From a checkpoint of a small image captioner: 4.65M parameters, 19.8 epochs.
Rows from block 3 of the text decoder of a small image captioner, named by matrix and row number. Rows with one number belong to one neuron. Each number is 128 + 24 x the weight over its row's rms, rounded and kept within 0 to 255. All counts start at 0. Numbers have three digits each.
After each neuron's rows are labels from the 100 texts, of 14848, where the neuron reaches its largest size: "fires on" is the input token at the peak. Only what is clearly more common there than usual is listed. The data: rendered roads seen from a driver's seat, with toy cars, trees and houses. In brackets: how many of the 100, against the usual share in percent.
# gate: MLP gate (decoder.blocks.3.mlp.gate.weight, 256x128), inputs 64-127
# fc1: MLP up (decoder.blocks.3.mlp.fc1.weight, 256x128), inputs 64-127
# fc2: MLP down (decoder.blocks.3.mlp.fc2.weight, 128x256, transposed), outputs 64-127

gate.121:100137133109115138096151140172083099131179169165142121138120140085120090110125094121153128168131156156141133109152106150138141158143091112086145091118110162155107128171121139152157130161112073
fc1.121:122189124127102173121164113135084117138134147143154093112152115083122057110142115122156118147142177098106143095118086112161168133137100119109100152153122169150114133142112148128165153163108087
fc2.121:098138149110162151113130133144158113107115146085119118144100134096151169161151121068137118120129148140146133163152133137110105149174148133134160102124113147142171069120115123080142137124140103
fires on: "green" (70 vs 3.1); "orange" (30 vs 1.8)

gate.91:106074135161145129120105139093154120144129122141144098102145131135064097082111150171159126162136141145090131167109150121132144109079118070122115139135144110138095115184150116160103129135154135
fc1.91:162122116079097124096144170150123158110093133127110161112096133158170157145122159135107129137114124114132119124130108134148131119121149111089111122122107130104096121115111162098124095170118099
fc2.91:079182082129180141089115135117132136104159086148105122121160107165118156122145139140119141107084144122134116129126123143125127141084154109169118141108107129121168145115124093143084158122120154
fires on: "yellow" (28 vs 1.8); "white" (19 vs 1.2); "red" (15 vs 1.1)

gate.192:120117147157169088114134115112120130142129124108155149124151100144116122147126145147154095142090109138141127079111156137130136147128123095088100157145148113173139116156138068094148109102131142
fc1.192:140148147144143076103120158100053130139168128124147140123124118093095103143121176147159084158126142147121125114118121112131184160133112182063118148134142152174102100145147110134124129133119092
fc2.192:112147146109122138144131162111089101134190112152117164107128120160134105122141122153122107111122102083138122119136125138121161123103142162151105151192124127121136132081147121120153160089183143
fires on: "a" (100 vs 20.2)

gate.125:105125123117123182115137134130100142123150151149112079123143142122154133073108112115123145175139124152134138123096132137183109110081137087084126157138130130102110154149145184173140132155142092
fc1.125:128109112165090116084127087118119129122116109103110135139107092156111162102122141136106120138108090097144145165127164132139083099107160119133132167100156098134123130125161130153100116140107134
fc2.125:158134099141122101155142074119072143117145121190112133106158129162102113110113155153096146124132105101110113075134133118144140108084146130141117145117127097140107156125119112131146131121116163
fires on: "green" (32 vs 3.1); "and" (19 vs 4.8); "orange" (11 vs 1.8); "house" (9 vs 1.9)

gate.38:133111139120137098134149105142115087150144139122128123113129114122134078101113168160134136149185116113097082131096107135125120126121147128131119137133135126180102120141163120100102129127137138
fc1.38:116108105143153106168106136100105171116150090085172099115125119131124145115139169134111144085129116143135095135150150094114125122128117140182131145118137173130147135125090101108092132140129144
fc2.38:127130142154142128109096130111113119133101153144131145134170111120081098146138138153125160138158130120091129129151124132138142128126179085129140135112149100135084124134162122174107154120127120
fires on: "truck" (22 vs 3.3); "black" (13 vs 1.1); "purple" (12 vs 1.1); "red" (8 vs 1.1)

gate.37:104095156087118150110084145126124126150088144178123138104159101172134102163110115124131116123157155180125152158119153114157136100115140092138183138108141102125106173130135146137083147129134130
fc1.37:150108126096157134124123158113128148143113150154118125106135100148129135169136098154126079123119157140149140133096107141124156116143161109149164195107137112118102154120148122170104137148119137
fc2.37:140131138169107133139139143151140091149125120131110098152075140102087124143131119155141109145133105080098142149080091109132136141160132132154107149142149152141165087147110085093139150100107120
fires on: "truck" (58 vs 3.3); "barrel" (27 vs 1.7); "house" (9 vs 1.9)

gate.123:143144117113118156123148139102114125140111120128152155113103159121141132143106144080142125102155158153133105140124135126163161102137127166145148133119084104126128143157089124136148105097134151
fc1.123:136129124178100074127164113136085127112194134131150123161086125142145123129120129110093125135127088092143102131113124119079131161110114158104102114124108167134148099128156107105123097145083113
fc2.123:133142118135098185145118121149149116123110147126125149116101124098093119128113127121144136130106116127109107141165095128184107132156109119145144139133146125156119169123106142114127113152131129
fires on: "truck" (59 vs 3.3); "car" (30 vs 3.3); "barrel" (10 vs 1.7)

gate.79:136172122086062106147143145161136138099124140154099183096129118143136134133116166136120111119156121108137090140159127147149123080147153134136112142108084086099142125122125142086123100144123108
fc1.79:115107131171147146145100105106129089160111140118145116121135115129076089053152156146129139147117130146129133104106117123128141141086165084136149124143183129154101116158121118176126149106116146
fc2.79:097147112150125134126120150105106125113135095138135123122134125138121137143140174157126108130107158120092124105123142143104101130094131103124175150112122125112169160096129082157079138140142141
fires on: "green" (35 vs 3.1); "black" (23 vs 1.1); "brown" (21 vs 1.2); "orange" (11 vs 1.8)

gate.188:148151115105123172128101119125149144131088123112112136102154156087136124138108139112132151138148143196139123158160124110202161128132120124169161131135134135124131155141108149140114136100177135
fc1.188:109143129088097112141140126111134162180115123140164131126122148148142126121127144117154143079119167096111139119117134099116167120143142131161111167108113085133093129176089114137185123153125127
fc2.188:126116147118153092117132143104109122157127134137142113146153129146150135132128113142138130134179126135151143112106155141084151119108172119101103110113126117138115101148139123172143144094122113
fires on: "truck" (95 vs 3.3)

gate.247:121125138101139177101090130114085132130095112139109119138158118138132130164104122117106088136163180194148109152138127129173132097100122112163171094111141127142139155134126172130131122088179122
fc1.247:099103135096124114096151163115122132163137112163111134114123135162153150164142107144117096123110162104132130119105155126088126103142147131162162137090142100111106130167135140135160120157105106
fc2.247:117101167157149084129152150118102097128151136156133111144105132124105120122128136138142138157130096112108153096088122144103156131130149113135122142146085131144139101133130100109132162127110134
fires on: "truck" (86 vs 3.3); "car" (14 vs 3.3)

gate.85:130153122123134167123131113125115106115084124145107130135134107131109122099113129091110121129153164194120139146136123151228184125117138138120143128136122137129127152120111153137084147099144153
fc1.85:120106128125118100179151117120142133157133140138175122086137112160115137104186150110158156096120178088111104102111111138139148091126149133172138168086088109126115145150110098127156142170130144
fc2.85:124101127092134138144111136105118124169140133132114121140146122138140128125117105151159089134215131144150092117086147188099133114095138137100133099132128093140148134167126143152138138084145135
fires on: "house" (39 vs 1.9); "dog" (35 vs 1.6); "barrel" (9 vs 1.7); "tree" (7 vs 1.7)

gate.46:138130119138130120169122138089140137141127118094194096120076143106108143072148138124155070125104186134113165101118124115099171150142134096133162111154147131138111096127103103109122137065126147
fc1.46:100107164122158155124125073116177104151126123174092110153116124177075140143143103137128121166110123131170118136057157154117107106078158100177140124125154141143131143131131105170169109112123165
fc2.46:132145112116155136098139138111169164138146179122131132119155175102114129117114103165137098146169091121142137179129119139111138145135087135095107119124116118111114131148110128161158099079130096
fires on: "yellow" (48 vs 1.8); "green" (17 vs 3.1)

gate.209:137095142125123105155140116161151119138143158090134124108081121140147118112120123105143151149136054102125132103123153111102087127143143107155110099081130141156095076127116097110160116167140128
fc1.209:119098159131169090172108109107146105148148160111172130115149123126075056095144140149164147152139158137087113088106095154140116128092131114106138138146127131138127129137094093135100157097137152
fc2.209:157145136131130149107106128124122154121072127133109156134133138168126189165117130111145101082095144166151126121168177148154119103135145147113144128089104111128149127131110153144108114150131159
fires on: "house" (83 vs 1.9); "barrel" (16 vs 1.7)

gate.144:147105116132123091106082129126156152111108139144101174083152115137116116100105168116096082110160119150120118093146104145092143120085154084133157121118156127108108128141125129136098135102131147
fc1.144:140091131129094110164113137114163079124103167132134155150126115101102109088134151123136101156172133126138079126105120188121145157125138114095155143128141121146104116137124134159094146077127128
fc2.144:097135096149117122127134121107130138136152120139130146102153095149103139148125170140110121132089124071133094148137138078129084134122155102135144157086125090171106139163135059152133153136128107
fires on: "green" (49 vs 3.1); "," (28 vs 7); "orange" (23 vs 1.8)

gate.241:150118139134126115113138127157134140137142174154163120136153116136070093110108127171178146178144124142167112127136131153100133131131098047147105143087121121140095132151126129174136132173130059
fc1.241:162112147165167169113087132098143167107153118092136114103149123152090116122117137182131133136134145119141103162114150136111129120105122074151138117129139101112103149155139137161109121126130098
fc2.241:137087116132120145133146074148107133188186128128118100109120125133100135127080106156148143123098121101100110087141130100119136151133122106158132162112149106164119138152135092164141162128131155
fires on: "green" (77 vs 3.1); "orange" (16 vs 1.8); "yellow" (7 vs 1.8)

gate.169:108130150081146169135147112145115132095162092113105090119083127155143166126132166153102140107146144097113124134127117146163138098145169138130155120129099104150123141140150142056093124155119106
fc1.169:127095108146104095103126152113156099179114153145141148151132124113116096116119097170181097173123124162105145103106129127124127163141106089079094116125159114131135099130125114167162103115126155
fc2.169:125137098167153115140137136083142121129132115156123116119152158115064133139136149175156073155158146170084101126133152140119128098117123091110145127118135110132172142167110086153101122102144142
fires on: "green" (35 vs 3.1); "orange" (29 vs 1.8); "grey" (9 vs 1.2); "purple" (7 vs 1.1)

gate.98:106183138149140131094096111110097147112167091116132093126116112121134108105106130132112127148132158124106156132149110069166121137118163130129127120153151159191118119173144139115100144158113110
fc1.98:123116139090139108137160129134122104135100143124110152143110188145122132159145086108122144127122092117142138122099163143116119142120125130128099167126100123112122133127140086157170163125133174
fc2.98:151134068131140148124146107154144096178160126161087155123124144149119160157124106166103087123167138150129079130100112191145110133137134126126133149109144107159181158113145161123109122099097130
fires on: "yellow" (99 vs 1.8)

gate.43:108085143170156160068134081096114097159133124153102113122165119159103101109131160134124124136099144141116139136107123136116137151102143086127123102104142119159119102163151120144107138103105129
fc1.43:079091120149151153128126084111122079154152114136131112145128081162102105083144150155133118125141168112105111132081136143164154118106147098158142124134152159176147136155186088122145157131139157
fc2.43:156140148141108080126112118110164170153087159162129126141136141095092126136124122114118106112130116151185131158135111127137141126149110118122128161126179123096140095142096152139180100119117062
fires on: "yellow" (22 vs 1.8); "lamp" (15 vs 1.7); "grey" (14 vs 1.2)

gate.178:142109129132109159125091127145124107133111115131071128127101128115175090127116128178124120154122110125105137098125100152150102131139130113060134090122143136112138140072146110128146125135137133
fc1.178:100144105184157066116137109112133088110145100106155158158125136139123095127183176118078106130111158131146109126117117127098100111089115136133122099120091123139177104120153122127124133121115146
fc2.178:159148122156108118117135127065130120134181144144122152125099119126149179102121141142101120111157118117131138103148148146065124112120134122162150159110131152116105168127105139144105115145101107
fires on: "house" (64 vs 1.9); "car" (13 vs 3.3); "pine" (10 vs 1.7)

gate.112:116127162127123104100133129113100162108109138165121161077177126155124100186114143131102173092149139122091105147178114122114144130107144150145152148124102131113098137115144126110116114147134118
fc1.112:096160096132108181124109155124112134127141156154156144144151133103119113111148145143190125130105154170143122115150127133131123119166163120139148095120093149135140085159103149094118120164119103
fc2.112:116147162117145119104141139121098177097132138135115101101157157139133147117115136124117202155133072094153123105127138124114175137078152133138100119123133140126074122160098114154152143124123111
fires on: "yellow" (60 vs 1.8); "green" (19 vs 3.1)

gate.147:096126104149130157134156106132140103152121133117131121120086113128127156120123135131134088167087113112108165118077153158158139146140142115154112142104101127123130135126149142118151134174098129
fc1.147:182128136151127094106127148111149136102160104138144143115126135089142115129136148102130119073140124116129107113187113108107151139161121162102114094148132110137144101127142089126094125089143137
fc2.147:124102074162144123120099137129174171123157122114125112133101110121134112107108125121133109098084174181113143170121123133143119113136108129107141107101106136104173151107141131129098106135103167
fires on: "yellow" (30 vs 1.8); "orange" (26 vs 1.8); "green" (15 vs 3.1)

gate.40:168125168144126121122176140133069138109113124121133093123089146113109149175104105135138134121134112115118106111165103137163142157177140155126160155109133126150097141121130110150119134184094132
fc1.40:159123084101083135096141137155114126159134152133104119171114154111168158141136092136172136127140136174077162131143118127102144143150113130123122118131098156129131159140115157130126137172130108
fc2.40:175132146115105149115145142102109153133107144124126089133106143101142172147144122113154133098117125120132145161141112121170154132154156145118139152112124160127087099130112181141113108186084131
fires on: "a" (63 vs 20.2); "car" (16 vs 3.3); "orange" (14 vs 1.8)

gate.78:170130139092114141081122123171123120148101122127091158140089132147108144113092164144146124126148117152125137128128139127144132100085163111124112129146143131169126154127123182077118105171159128
fc1.78:096142140122145126147096090120127104099128142125132151106161107136133158142133119086092123117147095111120131125126062128129082119137130178142156104116101134132155120127098116109150143083115132
fc2.78:145127157114092111121116142120151114126106164098171185145156120129140121147144079135098169065123105108114165170149121124113104130158117137103166111102128150117113160122117135122155100140142149
fires on: "a" (100 vs 20.2)

gate.176:118170116134111178116119110119130104100095136153153129136161130119112095109127139127127134142144115179136106154155123137227116093126113121135143132136112146120163159113114145124101112086149144
fc1.176:103122125148112131140113102087131102127140141137147120128134138123100119137147140131153148123141125127092101123119141122155080084129114131155153141103093114163137164152086100099105123146119147
fc2.176:103115140111164096164124153115093131155174123107144099132109103147120125098125116160133120162167131108170119090088095165084164141121153126130127114155152145116133120131123136149118168124127122
fires on: "house" (21 vs 1.9); "dog" (16 vs 1.6); "with" (13 vs 5.1); "pine" (13 vs 1.7)

gate.68:131104138132132123113114130121135107139118141176088091132084148123129116167127141170184098165166146167104110099138160138137130141142092081130139093106112103183110140130129135147131116134147143
fc1.68:134149115117100128146142120125111115097131148086188180165165131111105114110143111100134156088114130121126127139117073121142154099131165193093124123134102143124182087149114122080097137115097137
fc2.68:132113145122112097087108124128132140116100158091175159150210118128106133140130100126144126083117148138102171163153131133129174135157165150130146125126101145112122075099148163107088148124140141
fires on: "truck" (46 vs 3.3); "dog" (15 vs 1.6); "barrel" (10 vs 1.7); "car" (8 vs 3.3)

gate.72:115134129094119163130147129105158130146090136126128114112122135150115105103103123158140112192095151094131126130054152138159179142132144107163096128106152116109137145101101113135153130091097151
fc1.72:142105107101101157101137120149182113156137128122101154110141140125178170168115069148130112150110132138151153109097117134131113122115084073129141108107107117132126158149153109148170135140118108
fc2.72:099179127149132158108150100134107156109130160133137140141134125128124129101129099108119190143129105084120134128128089150137131142151149136127106111071148111166100130174145128129144167148131117
fires on: "yellow" (18 vs 1.8); "house" (15 vs 1.9); "blue" (10 vs 1.1); "orange" (10 vs 1.8)